config = dict(
    rotation_deg=5,
    loss='l1',
    weight_standardization=False,
    attention=False,
    weight_decay=0.1,
)
Rows from block 5 of a small image inpainting model, named by matrix and row number. Rows with one number belong to one channel. Each number is 128 + 32 x the weight over its row's rms, rounded and kept within 0 to 255. All counts start at 0.
After each channel's rows are labels from the 100 images, of 14976, where the channel reaches its highest value: "responds to" is what is common among them. Only what is clearly more common there than usual is listed. The data: abstract colour fields from 500 small random pattern networks.
# convs0: first 3x3 conv (model.mid.1.convs.0.weight, 384x384x3x3, each kernel summed), inputs 110-164
# convs1: second 3x3 conv (model.mid.1.convs.1.weight, 384x384x3x3, transposed, each kernel summed), outputs 110-164

convs0.47 [102 129 101 147  83  89 117 142  76  81 131 134 126 127 194 126 135 133 103 134 115  95 152 150  87 142  80 126 119 130 155 130 133 140 106 144 122 129 136 102 191 135  98 120 124 151 168  83 129 118  77 111 154 103  95]
convs1.47 [130 144 146 126 150 130 153 109 175 188 103 126 138 138  11 141 149 113 142 124 158  92  98 130 130 129 167 124 108 113 159 193 111 132  78 117 112 130 154 130 139 149 160 141  84 110 115  73 131 144 127 112 172 145 159]
responds to: smooth; mostly blue

convs0.248 [143 124 113 163 119  68 108 122  68 109 147 132 110 121 169 111 122 153 132 143  86  98 146 165  98 146  58 124 122 123 178 130 121 127 117 117 119 145  93 121 179 141 144 133 124 145 131  91 102  97  85 130 158 142  69]
convs1.248 [137 145 147 110 151 126 147  98 163 178 115 125 187 161  16 134 146 107 142 117 162  92  77  87 133 130 163 134  96 114 139 167 129 112 134 134 116 122 131 131 148 127 177 132  75 120 127  55 133 130 144  82 150 145 141]
responds to: smooth; mostly blue

convs0.264 [130 103 150 130 135 137 127 171  62 115 144 117  68 133 146 118 133 139 129 135 122 152 155 121  51 101 141 121 146 131 153 144 144 135 152 118 136 131  95 130 165 185 124 149 144 119 149  45 145 125 156 198 110 160 118]
convs1.264 [161 136 132 124 143 124 131  76 201 119 101 149 140 145  89 159 125 123 129 134 122 124  95 117 103 149 171 115 111 128 129 113 113 116 120  76 131 128 120 129 150 143 149 134  72 112  84  66 146  98 134 163 161 141 140]
responds to: smooth

convs0.100 [102 118 123 136 102 108 139 125 135 103 115 113 149 124  93 129 146 136 127 131 141  73 129 124  75 141 120 127 131 135 153 143 143 143 121 150 118 139 159 132 223 178 147 142 169 151 145  88 138 135  72 130 136  86 128]
convs1.100 [137 135 153 102 131 121 142 137 200 133 133 166 141 163  44 152 144 105 134 129 129  86  54 144 127 147 173 152 115 157 173 137  83 167 114 101 148 119 151 155 141 151 135 110  63 134 103  85 112 104 131 155 154 133 175]
responds to: smooth; mostly blue

convs0.225 [162 149 122 163 152 120 125 109  88  92 141 134 214 153 214 132 132 148 131 136 136  83 121 112 255 171  24 126 129 131  99 100 140 112 140  96 142 129 119 135 161 145 104 121 113 142 143 212 140 106 128 179 170 112 102]
convs1.225 [ 98 122 163 117 140 142 149 194 155 133 113 114 154 101   2 129 137 116 125 139 130 152 123 135 146  80 143 150 112 122 160 160 106 170 100 151 114 133 189 101 151 104 162 148 127 150 149 153 115 173 147 158 167 131 163]
responds to: fine detail

convs0.69 [177 124  99 166 121  87 121  65 121  77 116 158 167 108 177 122 127 135 122 117 119  63 121 114 175 148  93 140  98 128 112 100 118 137 127 139 134 115 142 110 207 106 160 120 129 117 151 193 143 124  47 123 144 112 102]
convs1.69 [103 121 138 107 117 128 110 236 164 166 149 128 145 159  88  97 137  97 144 128 127 225 140 128 136  81 188 147 118 120 134 149 152 144 132 132 136 122 150 138 108 127 114 132 149 160 157 180 107 170 157 183 145 110 149]
responds to: smooth

convs0.325 [108 126 117 106  64 119 122 111 180  71  97 121 115 108 137 114 129 130 133 114 114  92 112 108  73 135 147 112 114 146 158 123 113  95 111 115 125 112 128 108 255 145 102 117 127  94 107 183 110 116  94 164 106 107 129]
convs1.325 [136 135 124 133 171  98 111 138 174 154 134  95 196  94  63 107 140 125 145 118 154  70 142 118 154  97 175 114 118 150 222 132 159 126 117  87 116 130 146 116 202 164 178 122 158 141 115 150 129 132 131 193 167 177 126]
responds to: smooth

convs0.23 [ 80 127 144 135  90 125 136 206 109  94 138 113 104 150  74 116 122 127 154 140 110 200 168 171   0  75 175 118 118  80  53 137 141 161 135 108 127 146 134 111 123 131 141 146 155 138 139 163 144 149 111 217 115  53 112]
convs1.23 [165 145 110 137 156 118 132  33 152 126 114 114 136 123 132 136 136 130 131 122 150  38  89 112 120 166 131 112 112 144 148 110 134 117 126 116 114 123 118 127 139 146 147 126  95 100 100  32 146  98 125  81 125 160 130]
responds to: smooth

convs0.201 [126 133 127 171 165 111 117 149  37 113 146 159 109 145 190 118 132 151 114 138 120 119 131 144 157 153  54 121 143 158 122  95 139 146 135 118 135 128 114 137  73 148  98 124 101 134 119  50 142  99 114 166 143 159 110]
convs1.201 [122 140 135 135 165 131 151  66 141 148  92  88 146 101  36 132 111 103 142 127 148 105 107 118  93  92 118 109  80 101 115 145 134 123 100 137  98 133 164 105 133  74 162 140 112 143 122  83 141 153 136 100 146 134 123]
responds to: fine detail

convs0.306 [148  99  88 139  94  99  97  62 131  71 109 146 178 115 171 107 120 125 112 129  82  33 100  86 178 150  81 107 130 129  77  83 128  84 130 123 123 105  91 117 151 121  88  91 113 123 102 141 118 102  67 164 135 145  95]
convs1.306 [ 89 139 130 116 136 102 136 179 165 130 122 110 176  88  57 109 140 107 158  99 165 108 154 124 162  82 133 155  99 125 161 149 125 172 102 115 119 132 168 124 147 116 152 138 182 147 147 125 110 179 126 161 137 162 161]
responds to: smooth

convs0.332 [149 153 148  97 133 141 146 102 174 136 120  97  79 146  23 152 138 113 114 141 168 134 131 101 112 103 187 142 121 110  65 167 146 128 123 166 131 143 168 122  39 118 143 150 104 127 118  88 151 160 106  92 119 161 152]
convs1.332 [130 114 131 136  81 117 113 203 159  83 149 188 117 159 218 137 142 139 114 120 108 162 154 156 169 161 146 159 165 146 115  83  93 156 139 109 172 110  76 149 113 162  62  98 154 137 124 144 114 118 114 184 140 122 144]
responds to: smooth

convs0.12 [109 144 114 173 129 103 119 140  55  96 117 175 154 131 225 144 134 154 116 129 130 111 140 158 179 160   0 133 118 166 150 104 125 161 143 104 143 128 132 129 141 130 135 115  93 135 137 184 137 106  90 107 131 131 115]
convs1.12 [138 116 143 146 185 142 142 121 117 186 125  82 143 116  14 117 133  98 142 132 150 116 127 129  66  91 142 110 101 109 141 203 142 125  96 154  94 126 167 100 135  98 167 165 116 158 155 169 141 156 165 118 141  95 129]
responds to: fine detail

convs0.273 [ 40 103 138 136  96 126 127 173 126  93 121 125  85 127  96 109 106 128 124 132  87 231 149 174   8  67 196 100 114  81  92 133 108 159 135 100 136 131 118 104 119 129 139 138 164 142 119 142 136 137 118 184 123  80 116]
convs1.273 [171 144 117 129 163 125 132  37 159 148 121 118 131 128 116 136 140 129 138 122 151  55  88 107 108 165 147 107 113 136 147 121 137 110 126 112 118 124 116 129 139 158 160 130  75 101 100  45 145  95 137  91 126 154 127]
responds to: smooth

convs0.13 [255  98 114  95 119 115 109  38 122  75 117  89 107 112 173 109 128 145 136 104 114 118 137 106  69 139 182 117 118 105  84  81 130 104 163 122 113 104  94 123 159 163 107 127 155  80 108 100 147 101 142 169  99  60 127]
convs1.13 [126 132 126  97 152 116 146 137 169 180 138  98 171 120  24 105 144  98 169 103 154 154 125 110 118 103 177 143  89 125 134 164 135 144  95 138 106 132 144 105 143 129 196 139 130 138 144 164 130 155 137 155 118 142 146]
responds to: smooth

convs0.258 [206 137 105 146 145  91 121  54  73 110 137  90 160 136 165 133 118 161 139 136 129  64 135 117 158 140  80 108 127 126 110 126 147 109 139 132 135 144 107 142 228 152 150 142 116 155 141 123 129 115  97 162 159 105 111]
convs1.258 [122 142 149 104 135 112 138 170 187 150 105 142 160 146   4 127 153  99 131 122 145 169 111 110 163 109 146 152 119 130 172 152 112 139  94 104 129 137 157 125 147 131 138 144 109 129 133 110 133 151 123 170 190 131 169]
responds to: smooth; mostly blue

convs0.372 [ 94 144 136 116 167 129 158 122 129 146 136  98  82 177 113 122 108 156 159 136 152  92 119 103  70 110 112 145 123 141 163 160 152 144 135 144 128 135 181 106  68 100 180 155  97  88 138 197 136 154 139 117  80 119 114]
convs1.372 [135 122 128 119 140 125  97 211 165 129 156 167 171 169 158 123 124 137 116 106 109 196 153 127 156 107 183 131 144 124 117  98 124 108 127  61 170 117  98 144 148 181  69 117 161 145 103 195 139 119 147 255 146  77 137]
responds to: fine detail

convs0.311 [119 122 105 140 141 113 108 103  83  96 123 132 197 137 207 112 129 132 126 124 110  66 128 107 255 160  17 112 123 163 113  91 140  94 115 104 117 112 128 120 113 123  96 106 100 118 108 180 124 110 104 176 121 116 100]
convs1.311 [ 86 117 133 120 127 130 146 196 160 125 120 118 145  97  30 112 140 112 148 120 141 125 139 141 148  87 123 154 102 114 146 156 109 181 105 152 127 134 171 116 120  98 137 141 154 166 148 139 106 191 129 148 152 123 166]
responds to: fine detail

convs0.193 [ 93 117 126 154 141 101 132 160  37  94 140 161  68 129 144 135 140 153 104 129 121 150 139 155  99 132  23 137 143 140 218 100 106 181 147  91 150 128 114 139 150 139 148 131 123 128 128 181 124 117 122 102 137 134 130]
convs1.193 [162 126 132 140 169 145 134  56  96 186 133  81 131 142  79 119 108 128 136 153 116 172 117 107  45 115 145  74 113 113 153 160 177  75 136 135 114 139 112 105 166 120 193 137 106 122 111 176 157  99 159 132 134 118  82]
responds to: fine detail

convs0.230 [117 145 143 112 118 123 160 171 187 110 138  92 103 143  80 138 137 144 160 132 164 167 135 125  90 112 137 146 124 122 174 149 127 148 134 137 148 139 174 120 134 123 185 148 133 127 159 240 123 160 138  88 118 106 151]
convs1.230 [191 120 130 133 149 136 102 119 161 156 140 131 127 178 158 125 146 147  97 154  95 122 101 110 133 163 206 101 156 163 182 116 121  89 158  87 169 118  84 138 175 198 123 106  60 107  90 167 133  68 144 155 139 127 109]
responds to: smooth

convs0.73 [ 32 142 134 156 177 140 137 146 102 142 123 131 192 153 166 129 127 138 139 142 138 169 133 140 220 126  14 136 124 157 141 128 128 130 130  72 140 140 149 138 152 111 118 141  91 129 102 190 140 122 163 110 139 118 130]
convs1.73 [112 101 141 125 172 156 141 125 118 189 124  78 142 112   0 106 129 121 150 149 133 140 109 117  76  82 140 102 112 114 174 193 147 128 119 173 104 140 162  95 154 109 199 143 103 149 130 184 134 151 165 126 152 108 125]
responds to: fine detail

convs0.323 [112 105 102 137  94 105 110  96 161  90  99  87 135 121 172 115 111 129 134 112  96   9 122  87 227 138  94 123 108 136  29  89 126 106 134 157 100 112  97 112  85 106 110 107  91 120 122   0 129 128  92 143 101 159 106]
convs1.323 [101 143 128 116 121 111 148 166 196  88 106 146 145  93  70 135 141 111 140 101 165  81 134 136 168 117 121 170  99 123 137 127  92 188  97 110 135 127 162 135 113 106 133 132 148 145 136  57 110 182 104 125 149 147 182]
responds to: smooth

convs0.358 [ 82 142 116 166  98 109 113 163  55  91 121 162 106 132 202 133 129 142 100 127 114  98 141 171 111 153  44 120 121 174 172  98 113 171 121 134 135 129 127 128 120 129  89 100  98 141 115  86 124 107  94  90 126 139 132]
convs1.358 [141 130 122 116 175 125 142  50 153 174 114  84 146 101  18 115 127 112 139 126 153  33  91 112 112 114 135 116  99 110 155 152 144 126 104 138  99 128 156 107 138 111 178 148  97 120 115  70 133 148 131  70 134 138 136]
responds to: fine detail

convs0.373 [ 93 139 116 162 105 118 108 143  42  96 132 144 110 136 214 122 136 148  99 130 114  69 133 148 142 170  28 121 119 175 161 101 120 135 118 131 128 114 130 128 108 131  91 108 100 138 123  64 128 107  83 102 132 130 119]
convs1.373 [112 127 127 122 159 118 153  91 167 152 111 106 141 101   2 128 139 105 152 117 163  39  92 105 139 119 123 122  90 119 140 155 116 142  95 145 107 135 164 111 131 100 173 149 106 143 128  61 129 173 128 100 154 143 153]
responds to: fine detail

convs0.120 [124 130 109 156  54 125 124 103 125 101 120 151 167 119 218 135 145 141 114 136 117  43 122 136 158 171  82 109 134 140 164 111 146 122 137 139 130 145 121 130 202 161 114 106 132 168 126  86 125 133  91  94 180  99 117]
convs1.120 [109 140 131 107 144 115 132 157 189 148 128 134 165 104   8 110 151 108 144 111 163  77 101 103 184 114 154 148 107 140 205 163 117 140 100 115 127 122 168 119 172 139 161 141  95 132 136 105 124 164 119 144 169 152 166]
responds to: smooth

convs0.266 [ 16 142 119 155 183 116 113 129  86 147 164 144 149 119 161 129 126 131 110 113 138 137 116 150 143 119  42 151 145 172 174 116 165 145 122 117 121 125 105 136 149 118  98 130 112 133 121 137 148 105 124 121 135 174 130]
convs1.266 [130 124 146 122 185 142 147  90 143 170 105  88 144 122  15 124 116 109 137 149 139  87  86 106  80 100 138 100  90 113 166 176 138 112 105 136 103 135 161 100 152 101 189 150  77 133 115 124 140 131 140 107 143 114 123]
responds to: fine detail